A small image VQ-VAE, trained from scratch.
Model: 5.5M parameters, 48-pixel images, encoder arch convnext, encoder activation gelu, encoder patch size [8, 8], encoder layers 8, encoder width 128, decoder norm batchnorm, decoder activation silu, decoder widths [64, 128, 256, 256].
Data: trained on drawn small creatures on textured ground, 203450 training examples, 15.2 epochs.
Rows from block 0 of the decoder, named by matrix and row number. Rows with one number belong to one channel. Each number is 500 + 50 x the weight over its row's rms, rounded and kept within 0 to 999. All counts start at 0. Numbers have three digits each. After the name is the row's rms in percent of the matrix's.
# convs0: first 3x3 conv (decoder.mid.0.convs.0.weight, 256x256x3x3), inputs 6-11, a 3x3 kernel for each
# convs1: second 3x3 conv (decoder.mid.0.convs.1.weight, 256x256x3x3, transposed), outputs 6-11, a 3x3 kernel for each
convs0.85 099:527501522540485507414493450500452503481454518524495526490489503504505510495516503545512578490534529580482564558504547430464540484528544549537511506498499507504441
convs0.86 090:493429402517456546492491453395473489438502401486464463557543484485456380471419363523427539472411503539522532486541496457527460456488483522464514485441448572549540
convs0.87 109:479463537488474568471471479405428543594525432540497504501500516507481489505496488437430458444580488501493429406472493444474473470508499570588451475549503607457508
convs0.88 092:503444567440459549481543592565566550407559586569637558469462474487489498487485483491470460515526484442456474513447426570451511542524423480472534539433510423463500
convs0.89 094:523531483436424521509502457470548544520575571549571525499500514508485502482484504551467529549437511485458509448489496504505474531428519506521565438521533437518546
convs0.90 099:359482503506503486563513494541478477466482505446509484525532527513499498504449462583501482541480468559539508529489524488436500500399529596531579520501479535572531
convs0.91 102:454515476519478453517549586528313565536500569464529580486522510490501499477494481477513503453518428491431497516498440436602488414484475433549481459534418424453524
convs0.92 101:474442498518445483566551608489496408494569497489602505511494527500492520487471512524549549485534509484530508538437386556474421453526434518513516518480467503475400
convs0.93 098:544516497420461465499521566483516437489624487484563596494448485520494488546544529500510512540477535501484539475544434481504451480521508488498525404456487438513522
convs0.94 101:590451513489479583467531521465453504491498502493449508498508485502485502482491489435447466462490439422415553436501490374564481428498480460483376496404489586591457
convs0.95 095:505491545582603521489506515531519501507442413548493519525531545493502540461467503554471489532416550536519443559452542414481489433396537448488443462547450442443352
convs0.96 095:539479447510577538482546513425566504574511615502557637484457461489449455517491517556511503525498455580515463470524471498477465529537483467474553457584541471425417
convs0.97 095:447462477482525540590529434545492547642562574621505464529544525519505493498446455499508520478379437433463518437456471451426486415485481536612569512615476461574532
convs0.98 101:484474382509489472531524511452515479512468526514617542526517504503504508495505494499515472504489385518512516489518512465499544532494540489492533482417397439440412
convs0.99 110:484584469470466481557481468533507577503109595581516462507517501514526506500508509515485462425514422465433521431523525424525489568545467518515531508521486480513464
convs0.100 102:520441439491513456471473449472543527452521507541498521415473437488508492426496433303444536399514546382445562487434433470473509462434445555546470515498501539473572
convs0.101 101:531539426535401396527481512533516459495367435520450560492493496532535526517485483515529509512500507508550504518551599481584591506474512501465430540476420555427506
convs0.102 096:491544521512536470537492522492482505594528504516487489517494501514475490490463476489562498524437468505551488471530481448451438495520537503579598542548491563515479
convs0.103 098:474430504525484540517396486455511432386474456461515518508441476547450477513441480533559509551457528507524480446478485488549512432433514512508468542528542425511476
convs0.104 096:482403450484485483488543548455466446519519507493510515427384409499483473575617583475455494522466503507515531494492440473467430527504484432421468464494554484402488
convs0.105 100:453420547498499572527489525456587519547537476443493489565526511532488493553516540558581516538535470575499505552495403538490524495473455570586633523462535456490501
convs0.106 088:582493530438500623547501540426525533467546542500488536484358339468387335489455434454469490502519494449386497442464501543567450480495436450441488495474582497543505
convs0.107 103:486510492474474505542513588556536545538112465562541539492484516475493521486503504481515490483516413447480477467514462502525516471485451494522474496461515447384498
convs0.108 101:440532561511473556572496511483535550481372516593523485523489510488500523528541526455513481464500457485498512497455493271497530464501453448459498482400520475464487
convs0.109 099:442479415450389493520433471590506566457506584551594476479505475503473489468491455341438582502563380446417444475466452376616409474445471522513438520535457517428485
convs0.110 098:502577550492488434444462419448535489505526366452596422511525527501536543500513515520500461541509500520477536525517457493486504478529509471568668556507521501485393
convs0.111 102:522498445492527523471544591424514479472516466457516495518528520482490497499488495495527547496467481558522558465651659445517497519519513509301204475510395489488549
convs0.112 090:614453460570461457530503516518472395485529507469478460486535598384463605397425536506559513408503447459530500497464470504525594529484509527546557517471423556550537
convs0.113 102:555445506496479498509493546524545477529638513527507458459476495495509526531551534467443537484467527519488538503468416477533600495491584509511551525555459545502343
convs0.114 102:485459496570378490555505499438555504486456523561551523481477472493509508506521505448418520456539444454472499531455507403544543438426502532514501539545507450456531
convs0.115 106:517490599554505502412526535508513479512508456493496497463489468498518511481510483434437488357437474328444523442417458462457427487471478487482453437485500489492547
convs0.116 112:508423461501524580512520490435353507477619360492520517511511494500487487512508516462521364497455501526486494493483491473503443430482448516496448493435555479515361
convs0.117 101:453544490491494525548462536540502505511469476488570436494487495512480470522514510503520510545525554526462475515521521523501556427449500494479508574462459516531429
convs0.118 096:371478454441544492514500449332428540539486510519539485475421491481432483568561562498501521510493575495496458483536499567590471379562458439542493470508515510531519
convs0.119 112:437532487540378526443467544463545431578298514384512444511503501513503502514492486514450480374586348475466510498444489416480513444493454441540430491499489631438445
convs0.120 099:510521560507446525512501578556562455593503451576551506506513542469473519460451493487510516520527513502482474510421407485492496470479506530572661493474539433455518
convs0.121 100:391415474410455420482455433463448466469498498522464507462498531514529568455470511382330434469413484443413424481513396511477452506508479372411491399422422446476503
convs0.122 096:513490454553541677514476543445472484551502466539529488549524392540517359531498351552523483503500528549492504496507505507580376452508481516457459541514574532519539
convs0.123 097:583443436537565474542504566529430589613541621584488581475493511486528534474476495450432473451468535457550515503533569460547581545552579411463441461412486569517536
convs0.124 107:454518510507450453517492504532614518462458528524463492512498498492489511502512512527439494511460364485473452515474462274581536439349458447501472460513266537516498
convs0.125 099:422454402570481447560480467503481496508597511511524522522515514511508495497495516551490553475464575452551551564458443443470456472543580488548506507585513529530547
convs0.126 099:464440459505475511440479469461363401517472524540496505550570531493489472502486500533463522556446490568523485416458445419494558492551502531476519401487527491458577
convs0.127 104:474458583400540529515534527460390548482640530502382501513503495521532520533517502500479555539438553464522536452507471586517423545516471466485523489457555438529450
convs0.128 105:517485590423464523528486573592521540506545461528532485471473491491514513479495541534533492471444536556524465444519522492444520422454569499447469434476488554518419
convs0.129 098:540513426537514524438417472491374471492489518474523575469470490509501523517526530472464558503545476525560520413527493486552545498553502515436455527475525510539486
convs0.130 107:494545456528438536470481537516419476457470530421463441456500510500502508529490490474456485461486505418522534507508486483404466560512475478543510461473434440538545
convs0.131 096:468537508465378500489490532515499554582298555525527584484514527503495517473487494479546462483497536492492413458502487561350493558467479502428523449515506470310490
convs0.132 101:503415497503548479502461525506538503518483516453456473509536523478527536470490516480503487453502453490564478555531484435547500415499477513564464440425494468445534
convs0.133 100:493487530337534464563527491504467451486418446491409475474483529497506497523518489472482495504463386493455535536511444508547480522537552547482548466340500540523428
convs0.134 108:460565491520467520537375488435555440550484504464509482508521493497501501500520522520445531453534484538489419468421552508484515445447519469523549517485536544502447
convs0.135 104:520447451551445536517511547538530554426314490482409487517519535522517508519493520539505568524508522546530474529505521556497453489541466516462500527458485550471378
convs0.136 108:475533397514398513467486447483541462608345549483526444520517513475516509483515490547484477496489380579425364511519538372508497436552529549520507490445437559457517
convs0.137 097:497526529451546548573495514490436603544527578541440558489497466544493452534498475516475522598444501417472495471500516567525478526468489478506508486513538526493459
convs0.138 094:499524497477505596485531604500590553516629604536551550464455466451442451454429463531525535502474482522516459535512519478476502523515496541581581512541553517487509
convs0.139 104:429561465399424495499441583501493499364324459465534515477498474492524462490524508543517425521483459477483464453483521443505536475514563502431473513373482515466527
convs0.140 107:526523504468476551562500515466582496541513503492469466502494513474431456530506525453388449538584556542541513437530520448459574555557493395468394583555446505498476
convs0.141 093:506477475532524472458505433435469438543543558531463486408512593384516596418501577401562511323518479447539506522467521516473544522458510442529506457471460468525509
convs0.142 090:505503555470437548555506528467533618526532529562572585527508461535503437500461428528493577463461534470463561458517468455589509501564514524481535467513452573533502
convs0.143 095:535505491473430502504569553401466493614472530567621496489525543476519575469483509527502477484554432496519427480463491508537494470468500444509519461436491516483422
convs0.144 102:443475473563517508503404414495487403578484468404466461515521532488493517495523548470487471548543479462500556553455452522471534502460478427408499565451474494546462
convs0.145 098:536528412480466435487514508602524571609434558522552486532511551523480522531521526527491524557516417521497457505481502332591494473466492498415479522511460514470504
convs0.146 102:522463450457434499558541526499444483491481507544456484529533504510513513504483499494482525469504524484521519511528536540439473482471534493501455538410461497477479
convs0.147 097:500483545581462416551434508436512490488484533432528550475420522427369472512461524538495473521505414522546590483481538496511552553483508473470474527456489491579513
convs0.148 098:532536529506490491483523526508531479482501548509503518503531529475524527495535533458507443462468493473491513483499544545537563489513554504476548506472487611525506
convs0.149 106:484519565457513527524546472462508490538379535415595507495469482549520502513483471412438521280444564511471571414532492436534491399555478496419423499491457547507499
convs0.150 095:482452485491458518534551490531538499468449514553489496502510538496505546485508529511445448486471394461471452522449471558494562497473502522581605495512493553464512
convs0.151 099:487427502486558488650462545487541525564473564579526552512524530528527531543528522503437510482503511439517493603552499513511500502480527453473507507440524493541523
convs0.152 091:575451512517547556335522482565538504590504448513460584555544543553557548548553529546538507546454472544472518515567509582381497414481481530515452356447532468433448
convs0.153 098:399528586515448539491513396473564568436525553403580522488528514466517518464513504476525524375569495451470449511504484568524614538519545442459461501543431427494476
convs0.154 101:471493472575488514465484492522533490563471481521465470490493453510520512496492502485444508475355516490422495464538509422552501426444455471508485531528514471426461
convs0.155 106:476492501503505451494429404485382444447426496507509487534524540512517524520506482517506479511432467429488528409471469354481523530474561561479482480451460482521500
convs0.156 099:470495496509542550437480402434517541523579587519460435514527513483502514481488490513566555485483526503497508518478508522489503477465436564571553525532550521521517
convs0.157 104:516487410445495550518446562483530515438491501458486470490483434529506495496499478477533540529485513537502523500569576389574538512510547471531540530463544493466546
convs0.158 096:524542536434524510479525494509528469433461430446565534429463497467513508517523522494509462542497437496467435528591529556567585513542516484418412515472455425386455
convs0.159 097:550518496463519556485524512575550453548520468470455568494453464509511509571585553507482510498518455530474492480549550483557506511564540496465514534507520484403483
convs0.160 109:452467565340497524414482568440601544512514567483540534499497504502486500494492463478514566471443530542524474472521486462533467514476481498561545450491553579520510
convs0.161 097:538454515513476452484444517532491487490462494443518480494499513510497514531512511516550526456404611513457502495484502481550501467464475509475521550525561493474479
convs0.162 104:504465471467521539416482526534412522488492467377517499475515478520524492463477449370368441454393466528431458500501466510574518483542479516456477498471496535491505
convs0.163 098:463472462506483457544542475442454459503514490475483462405429529473502582511530562337344460477548530503515460498455465513468527565496476366402375517492487426507508
convs0.164 100:552480471360518531314485540443588504449559610550473500519527520520527520492495496455494511436476502466442455569478437500494490483437452505594540440505559490497493
convs0.165 109:505518485416495530453539476464525431442527568488505511523501522508480520493477518479463503542416510481460527465474529530412452482496465476479474489454562471450490
convs0.166 098:592521512497448578535466519556458464545480545534525502521499511516530524502559524538509603515534450508505525527486469451587466421502443525564478479496494553556567
convs0.167 101:503525507467493500402480547534492480531436458527463476471464468501488490513538512498497531521476511531490464513538480489528567518530503562527523481484519491487517
convs0.168 095:497542600472474557478498574533528574539443402534472492530505517438434455453467525537570575577543511531455460510585500501501481431517509574525563524507513483470497
convs0.169 103:559420497507413540502583493462486544529471465501418479503488488518503512519485488478479469484478492447507527480445423466467472503467446478486427527445471500443473
convs0.170 096:489432551549448592463488461411441512427502480506545490497481454526494469546522508436425516550477514571503493463408370481503389484491496482540596531511575537510461
convs0.171 102:524447501516482479533346425424575437521489362503481507558468545535473537562496534620456477571491445591496646530463544511468519514478455497502540533500495526594486
convs0.172 099:504429452456452549515453471478478513480560530483583509493476509469456500501486518498476510464435538494445529439425532464532505392472522524507505517525545536522529
convs0.173 103:510551490466526606559501521509489504518475496554485357483510512499502529517500502468519434418455516468437407407480465449522442426457417503546460545495543430438455
convs0.174 102:468463487399515494440519529460463538497436545547496531456526508526534535462494468366396523376408531464470544500489492420534559505440488527529515347413518531546518
convs0.175 097:506423475595584554545560607381513553486532583420485565466486563428501610438528599373531556389479458458494549498505557512484607466476485479445466508438460508455398
convs0.176 100:549509438515533491569434483538490493518407510527554523502502515470461505532490538507490551534490516515481481490528604442542551471471510473411387474437452529448496
convs0.177 097:479423482374501578545553580527489491546461537495617551503529471509534510461497457416511506462449479449484534499517473489583515506534507425461495422449461523445480
convs0.178 100:547501414583467402449535571495454566543540506523541502484484461480493486517516519408405513472454566512485533499520647479501540513517502447481358551509433498426355
convs0.179 111:478505525450449504509488588386498483515546513473572550523506468511530492520512496525494370454530438514534495568535524552522499497517520528434574482461554498519490
convs0.180 097:519500458513528487571550431458441495497453536455488531511502508525515526524519517520477495526451405542478511506494517485512481521460450480519505487482482426451466
convs0.181 108:504497444446512568536398494597529483559577403451529444503525493514531506498531495492499466451461338567486430402521512407517506526439458480495518517496457478480496
convs0.182 097:448498540497452463507548535532524508499343523518581563496498504495486497470463469462506486462453482478497506468503510436460448523473479536486473500493497409375543
convs0.183 100:494546488432534498503390509521481498489584527516567495524512485514471497535525517511559508570518591546534471530480512533494505511535500512477476506542511474500501
convs0.184 091:535543556563465489519457443546515548434464490499520464518438441570477427532469446443416531514439532461462549367488416342507420407554485510457465556509497521468510
convs0.185 099:474483533439540641476377470548476584398569513496538414517511527487496533474494498490558519516510488507491555510494593505492539519477526465469528553543566540549516
convs0.186 094:477544527570521481494619556510446498543531539507515521477479479503500487526560536495479516460424479532405475461484480461478417511511373500533509492512487455429330
convs0.187 097:506456524443548454516552540595495448538534473534487476327303454390424510511512542410426526451537531518516480522477522561522558506486545427490439477522502445455457
convs0.188 111:491478467477490506480500496520550466560473501459576420499505504510509520498510480521491485508520409500439418431472514425512475441418472533474494478515510546259477
convs0.189 099:504534529322608571455438552486547539521521436510488414540481463551513495528525510535556502633524461543505512575536486536518493525510505475570537547480528458554513
convs0.190 094:456446465547556511468519546539551515570562464497572531472445434426399384425399396453541470474576468469509433520534506576545453530545443436435472479486548501468528
convs0.191 110:472496446481536480540544462404403513517583480460490580498492516492494506522535535489519399445480518541501504441476410516489481444471479534468535333277507583560497
convs0.192 099:436480517527499542448539512430543499428537473486513520449515499446526518408445461421413498347415474465492508515480420492482459473480494427496520390480504443475518
convs0.193 111:481523458514454439586268489578489415485403313535436469505501492501495498515507510506426502518425572525491485494489538448575537428275439462422446514474443483555530
convs0.194 094:589452555490483487442489498566500464590483488539480544548503510496464492469457500528470610461457524531480555500508526466433561507525542523480506519447408525463514
convs0.195 097:561467438547471479512510520516462445445490546519554524527501461544510450543527483504493525526495554535512584539504427536553419530498422501430449487479509545485469
convs0.196 095:610527483566457398506530514520464515547491482506489505520503506477497488458481479474545484457538498464543472500490541538480481447478419449456504539421496575470497
convs1.85 102:554541609585484454607496477485501430537505519625548502466450478474475482498491484460413394478479465514520511553475419467516474543487545497529465482511498505536459
convs1.86 096:542498466444512545556688613451362394500430440455434413603615519582552485470428408564449494522536502431487370563501437528553541504470550495469436477505461505517471
convs1.87 101:493599525390507523403398419469489504483484482436488511520498483515511461493485505558481505535478469576543426454524468516493532575488486484577546490639556466548474
convs1.88 098:426450463469499458492529468491500516485501438507539543527478453537511510504456461489521477517455386454435411519507459528457443456506470522404484527511530565488480
convs1.89 093:555515465505548477556525582454434471520512445572522453503478463507467463485462467508492543523501516531505549649490464799403380669488468426498507476461561460447551
convs1.90 094:445583494517550487420403496576495468482527453443509449488535476490530477430407446469462455409473500443494451524537458501544509559582524391483471440434463483475469
convs1.91 092:482403450458445392478456494559550477472507448565512560490500510507483506506529491473528431529456539399426468449548508567416540578459504464465455518601436434463444
convs1.92 122:486416443532440430499533565442498532506512516487476506506481524492497466488478491424504466478538541456464470524505576529498537560462539518490523506510538497425446
convs1.93 094:438530519519504498547490460554529548488447516531553563456437430483476473487491512405384404433470493493450403559508494518464490526470515502475486480490488543439508
convs1.94 113:400465418475581518343529384459577491449544554432440499447469444486500446486435432510489420485595521397564504493484514434469500467492456464509485529542549479591537
convs1.95 090:474535568523491471473482403447502471502522519489495504526529494498452503479465447483496505467566474398446424537565436552540480469541481465496490454474505401560506
convs1.96 079:423455502530577524610622478545515595522508510560483484554526535535529511570533553558505465572454502589511559531518441516495505520518478433467472497471437518545490
convs1.97 088:541492481546522476478455439537506504405463481445540496494526505456548449468494480510438490484576488452566484504473497470520496481515521456625518428579452467577552
convs1.98 098:480484455457533480457553490534479492567585499542680579481467496459508467477476465433467421440465452481457495499507468502537499472508569484423388538503508516508506
convs1.99 100:464393482489504383474400405565485552479458537505515454509525521503526503481498463487537517559497474435471504534489488588489482444598489477435543487426500450507430
convs1.100 093:438527476512547503600529493506533549547543545499439495488501485514509502488505495491465405416428393342334313573538568565438491464460533479507525462502526498534520
convs1.101 109:493562548528530568542470506487473493451513502528509500519503519503439493506474523483486495490562499385460392429544489437454533399515541512400445530528409514477520
convs1.102 122:454587502456573497403398448458514512526500582491508590446528535474503435429481481431447511455494476416379405399574548611475478539498539474479476448516593482521461
convs1.103 094:443512433532569270536649434545551401439465482469479532530551474536487450540524469494444505543460476522451488480523394500543429408494454502441503594474545500508487
convs1.104 094:499513592605480490569628587525546471460472458476491461474404423516537485577612537472521450569582544630550568556489523536523496497535484501515444485452444455517476
convs1.105 120:516542550487535538500600523517455488505558549473419517516504513507494492534489450411491589534489542473524589548581509450520489441488504524553583522526491489530524
convs1.106 098:445417511400433446507497488531489552506449494539470483533520505581603518603585510600479517618473463566427443501475509558504633475483567511557537541513469472446511
convs1.107 082:447440455433509529427600528520495468530378438511446484480499482473544522501535500500573492570478531491524498489519530563502534505520552562521513524483503524489481
convs1.108 094:445421431347479471381649589528471468532488458456501438484453461468496476508507500566491492512457436424477473514478489474511520505435511595611522463454422455431496
convs1.109 088:537549484586668541486490446526441450444560536471497475516513504507516528503526496603603560494505595538498530584605565489528523483497529476402480483410431486459470
convs1.110 119:548573520557485495550548569529449452498501496459478454489504553481486504516501545481503496485489564435497505551524614525505502514501501584559530571458457531465482
convs1.111 127:513483574499476495540546477540522649445460462463480502530502504502492507539487465540460423523550445458475459493531293467526509551510585454434527505517563476514488
convs1.112 110:501511585531533586439452527419503498456457529518579462495559575395514598400474520505543581461532573311486524467519479407513461469493499518479501523495522496494522
convs1.113 115:553497593525455605489480540524468473541496490533583390506478480525497512539553480489501455491471508456478520477547522548467470495533557512470559516479550490452432
convs1.114 092:462410397455522479549528476522454485521526652479461543504557495501501505531529492563555561570424528448478488666512546497501560495524551515443554435463469512461467
convs1.115 099:457493517421445577539387446487633637477471513504495485530524547559516541529553550462557525532607554546550539517411544523423432527557513471460476446499521463591560
convs1.116 107:521505527469429412403455482470483411474540502524453527515480491499481481524508479499490480479556532584486497475556531513508448563462512447500389501479425487504488
convs1.117 092:491533363536616506490429473527547565576452500532451507488501473511515488507526499538493515530439517613534523484504512469450529524493522554511545473562587515550530
convs1.118 114:418464448409408524463492599538582555429407494494486478402444458481538496564481501395472452515511478537543585543425440470416626490464479547560472506508469491531456
convs1.119 101:508462522498486413527487464462398512563554462616477586526501509511491502506493487539526469551529492495484504503549522579446527535574528487466558443439502510505538
convs1.120 095:458525547505557571462495497549555557493523514503478458494508511508530558521509509429484454495534467410425416531532633484507553513494513446496544464495487513527520
convs1.121 091:441445536552538617477454526450478469594505456466454516438438453453439452416427456430445531445442496369448479429491530556488540516523572476520493460515504468522504
convs1.122 100:510474512525527554470500580566531461443427441487478514566507452558499432500470435526466384502588385500451319482491527475500588482509555484517524473486462471480466
convs1.123 118:478568490463431497517525521456447505500538454435443441500460483479463532467518535535449479537512470533535484591429442555468479601485459565501484459464462521515435
convs1.124 094:517496519490452380439465427472518434438602489539450499534481492528481495511512473429483428465503439510488464475492542553576499563426511488505449449537424529584510
convs1.125 120:545481502584484433652564529445549500508493472539497478492481485499501506474480513432493470494533507522531527460544523546472533544538427516506531451488558526499542
convs1.126 125:438509555405457515438617537443423518439445605569472546526539519492555558480507504557542598519530560500502509497533592447521547475435524505536471480479439492479485
convs1.127 096:577457353569442500473476508465561556502407536480570519481492479509485468494486512386524529465473518443506426508473541542503451525507522589546406528443547488429494
convs1.128 097:379437382390614379464689393541512515390528468420516447486465501518499517527480532516661628495447514527562575570529519514509493524519496464580531461539520483458439
convs1.129 110:559631555569531576444531566392486481580496599514448506457488501478483499480496499454460417510491553436542550598549415472491484514469493474496471494481573495427522
convs1.130 096:483425493483510525474488472548460405504531508519541495486489491496528510495507522478466499502519525428507474498414494441519484479472525540478480507530518462544518
convs1.131 076:513525447534508480396476528542438454482578502517515520469477476457506480473445500436421462486561496557480467514537461526512525569517554455480453510571414458461481
convs1.132 102:370528497350558581376440383441542483425588514423522529536515516502498502510497509480540491405504413451478424512538507390548524447479487517479433519574492454518486
convs1.133 122:451455560539527612561483508558621509498426569465581501472529485479574484475589513447500478496522509528529532402562638546565522483529521509355470480445534512489461
convs1.134 097:546489455456500467427467480502403402563429494572432489504527505498494535501499528464535502455548519408513495504512503486485466458525458501513467496452501474475497
convs1.135 104:482491437481560520490578550550604528491585517438470446578544528554569507555525537552571474541496457565533564406540458520576544530523521511538445519471539479516492
convs1.136 102:468419399527554450467370442508548489493482411491539538525521542500514516503500492471491533494523523547590535464570502521569485465529491519474451500444459453484506
convs1.137 100:463519492497521539533507479580568456525478461513468490505492455529510449525506448491513524475517493473481420360550519822489430479512507423454491424492574458516482
convs1.138 095:424467400459496436474474444494483462519516491501421411586526564545509522569520562507470480524524504528548505559475421473480457569500487401428405483452464481484457
convs1.139 117:428367519511689473591748440458487452531547592423452555486493478479482496491491504521422512443408466496482527462529598503527538537469502402460482438487470413435463
convs1.140 103:594590486498603488465483439550561506483457500485428517519520477500522525519522519625533591552408483531476390474491476501469546511513573395495550523561523556561532
convs1.141 098:510457546606516615562442541514563550429499515487510451414485549392526594439475513486531504500469503399441539499495449382553505520510411588504491561492514539520576
convs1.142 099:452417494455456472442517412460452485474470475529540510532498458568482461478437430486471474476526497503505385490450477598474459554485478457429519523457454556517492
convs1.143 084:429570500413544513481555563532540570592501405507487512503496501488477497475476472430479488515516506450538335550442525519390427549526513487533578492579605559531482
convs1.144 090:555586551625492545615578565480578456526520572469528485504531509493510485513585512465538478484548540537564519507445511502630497457477530532431476572443561555589552
convs1.145 086:488578539527435477566552617521495494435599519434504440546549503556529535517557512560489493586496468615453485522471458532552559531498554559551513549546492576534477
convs1.146 096:453518520590513482545510563491519486487535501437475427512473495512490484515484514521526409506545445472483423522404607406469507529497526440486509536556478484539409
convs1.147 077:505524480519549425500523424456545495524669539480493560552534511540538548539571527536505519499583524584549519460464475413535527475467436488465399501523457421470477
convs1.148 125:477529449470467480504469535482434488434557478461535471495549549503489490471495514453487503499511548480499520466520535491570455532540590501423456455431473512432517
convs1.149 106:519438485493449481497443537561552667488521413446432509531499468569506431507487484505506533484500460520508432498416591502512519467492459426521562510499536560541529
convs1.150 094:461488435442494478458459478476523508527504453435514535498490477483566525474493512537478538518478495479508479503507469567458463558543483456499450494462458462473479
convs1.151 080:413487504427498483527491565518560576527501512504553497439460442443476441460490479523522610519464483474524510568476565543524537510530526501579592471480545448498469
convs1.152 100:429494588503438615579506396509569644577578492509487539433414405421375398435414419434536537471618607464576540531549512517547576534525559512485495527501586525466555
convs1.153 088:570526519722477335573469343462572413513607485542489557428462513409477533427471529569524598447539593436458515416488485349474497499553548465562460582515421512468536
convs1.154 098:513533495573487496485527557422449461420512445482497517515487470525436492526469465485494501456487480505523450524528395516572537463490521417455473422516477460516450
convs1.155 104:547489473488474446435416543613463373466572543468499510482502483480501483499475470476438442361504475430474522512502459448542486445537566516593465528522468470494467
convs1.156 116:550525426556471447583528513398388413489457511551571541501513534505502481450443461510463511506545545394440420570500492536499470453493449509526477467486487464535463
convs1.157 097:508488427507581543575553504505462509577534547543471529464464421496502457469484426532533460495485468429500410598569492528486526491529550421487520458559542501503484
convs1.158 090:501400403500626460443447395534564418539505443445499479502433490534489533535469486479571512453518396427517460507486480489540505429443436597480537536515587486448471
convs1.159 127:499437454539482477539496400520446425525535440497477414553488434469493518552480450520504473506512531630519528463504430544536503530571474394411447461467451418478507
convs1.160 109:606478387487471534378594673452362333501544518539540566498520487509513500525509494544505540544509493553511481505529489496434461476481502380494485462546446427546470
convs1.161 100:535516506565533537550515566528418444518451472484468478491507469491441463530497475461486480468460486510457463481561391537596452522502471495460497578458500514437453
convs1.162 097:443484644467439519506537429498484530560505500529459446528507505519465508493453485450499492520506480459571495536555520536461418590494499519506560521491553533492499
convs1.163 109:530537498524456454534524523495662691457473603417465470465468477462499507503573554518635523430464478396502544629472498493527564505477499525552536569511535534541461
convs1.164 095:517543571551430571574521429460445420557641531533424502477522508457441495439446483455479466533590533435530441545528528412456433588428506489514414580472503520500483
convs1.165 105:555491477523440412445404509485519457443465412544561519514488468513493482524488482510500438470493513522546471423443433430475502450499472488445424515497518488518496
convs1.166 110:555557537537522475415455565436485455443534511433513551514503504497478467505530463499518463484516524479540475469544529475447495542447504478491453489601481529503523
convs1.167 127:472463467545493513505544553551545453498502515542485511518497487509499513531491504471443453556530476523510439503476534496487509353512570471524480440501553487508489
convs1.168 098:483438388458512472426589616449421441562555552520429401495472478513478476561497503325423442473499489449524556421427383422503478486430463451459485434473513451459474
convs1.169 095:394508434484523493505513399467497412400450459432573450490496493474510492519450491530510400491555428454528474500509518543495513470533423439532445510495502529491525
convs1.170 124:444502591453473604520513548476575520483517532482471534512527456516494466544537505481520573491531515494543455503565540505526533447542471496559528516533536479466488
convs1.171 088:500513476458454520512576536410469423478508517457442580532502509498500510507519500489486465479532504408548552441557505458558497468492447434542507481464548568523530
convs1.172 090:488536539498540574543547549470544550520518523434464492525537523536554528504510493433473481469504485432494487544506516451534577466539549558551554510481454543504475
convs1.173 091:485501386436513521446527391439452448549456480513593490483506493493474527516501496516543424501470459412454504458463428502493458483575531454504523467517422458518510
convs1.174 094:431335409396477453442604569462536441505536605483506462461511499467473515439478521485479518505426360433385403445498538489466524459513558547526501533483542477596561
convs1.175 112:476502498511502487605577517425489429561543428500485525438449532438449519411477528444545584544489524429520627451502443285470427376501488516463491534521535573463434
convs1.176 088:415504501437523562416472470458573503565524600429480416496504515495501518514531531437482420514484480410492512488507516473552569446530468479402487487502434493510488
convs1.177 093:491505463477545508460534546521500462490682583500490450469466452442379431437424467432464471500525390438494390361455521418506569458576624439472509507565597572543484
convs1.178 136:466524640470435523476445399484583490500491493551550512474504546490530507481477526517540520501500534446483463553495396459518519526537511495447460535502555484512520
convs1.179 097:431454364480463389559507345496572514503558379538429528521494503544490515524505490513537500507537536490481538493503452530525534528504536534489514505525407557474464
convs1.180 086:402448470480504505485468492442509503496565606440518556531506501522527497528522519474418486513486507569565554463498427504523462496516524445467455472488496529560539
convs1.181 097:517463368514519480526461374504575503574423492464565556523526502511493524509513508489463506445513534439511520461510396483472440467516462554468387514601540467517420
convs1.182 081:439545467482456430503487435531410499481368537584477552529553531507515501461465470537511543527455520553487479545540479476597439509498564486467622532498548519394503
convs1.183 081:420505613450474581486480571612539514431346534488536552485489480482517497500500492531474454529462422478442450509546535570335552596584516391553496537571427514484500
convs1.184 096:522493519539489588432482570413423444473533482477479503534477453604528397569510440545473535531490473591505423547421492755491490581501503437506502427535617512482509
convs1.185 104:559538420474496471427468572408448487566513490464498504523486495506450514507507495533511444527467459540521527487509545484510393530472419595516458500496559507494401
convs1.186 099:460492455425479494473494493492419480467528503462460498455421415489516449543513484466495405507522516447484486464475418392494491429482558492541507464479486489461412
convs1.187 095:557499430518535589494455538559644596493496543532466435477500536505582596522617599450654509436583576370483556453478450435539472442497512480509506545613503458511407
convs1.188 101:520484379457484390471381527494488519525486439477495500533522501509507520526503505533494525507502452515518519527573476552557490502554472422559554455455469484512438
convs1.189 113:515548553490502540470444513605573478576441531533457474479483472539472455526507441450479492522486505494521503320498466451448453330488536479441519506472557549530461
convs1.190 078:502491489571560533506536525587529514568516511556505554616593599575564580566570570490522410502536461426434397495479556437517519484488493537543581528480474486475451
convs1.191 103:526493445408460402425458454481458533502464506460505472505488482504532470481535516493490497524512493507510461506532517523482453518474485454480471541537559519458498
convs1.192 102:516483496441434536473533460464456418514544469380406435521560537458477559485506512517463491432539530517646534433464501480484558458425520583476517507530544527461507
convs1.193 106:526379472473489502379410550517595461523408453542537503519520484514482492519517492507530508550540511499452484536528510537423541484530512533485439512533464499519466
convs1.194 111:497486438633526355477502455542462445483465462513544464541442459550423450546446452477499459433453449508506457485489491512521427466499446517565568463593548487536539
convs1.195 099:560567601508462574417488557473487517547568645470479508508502458511524466488494459428552526478591571406490456469623510476527516362516525374450475439554568432499535
convs1.196 122:543579492466475502467482559562481505470496519483492543472486516494551446413498486578502524484476525420460427423457501382510589507536502509455487556468469498533515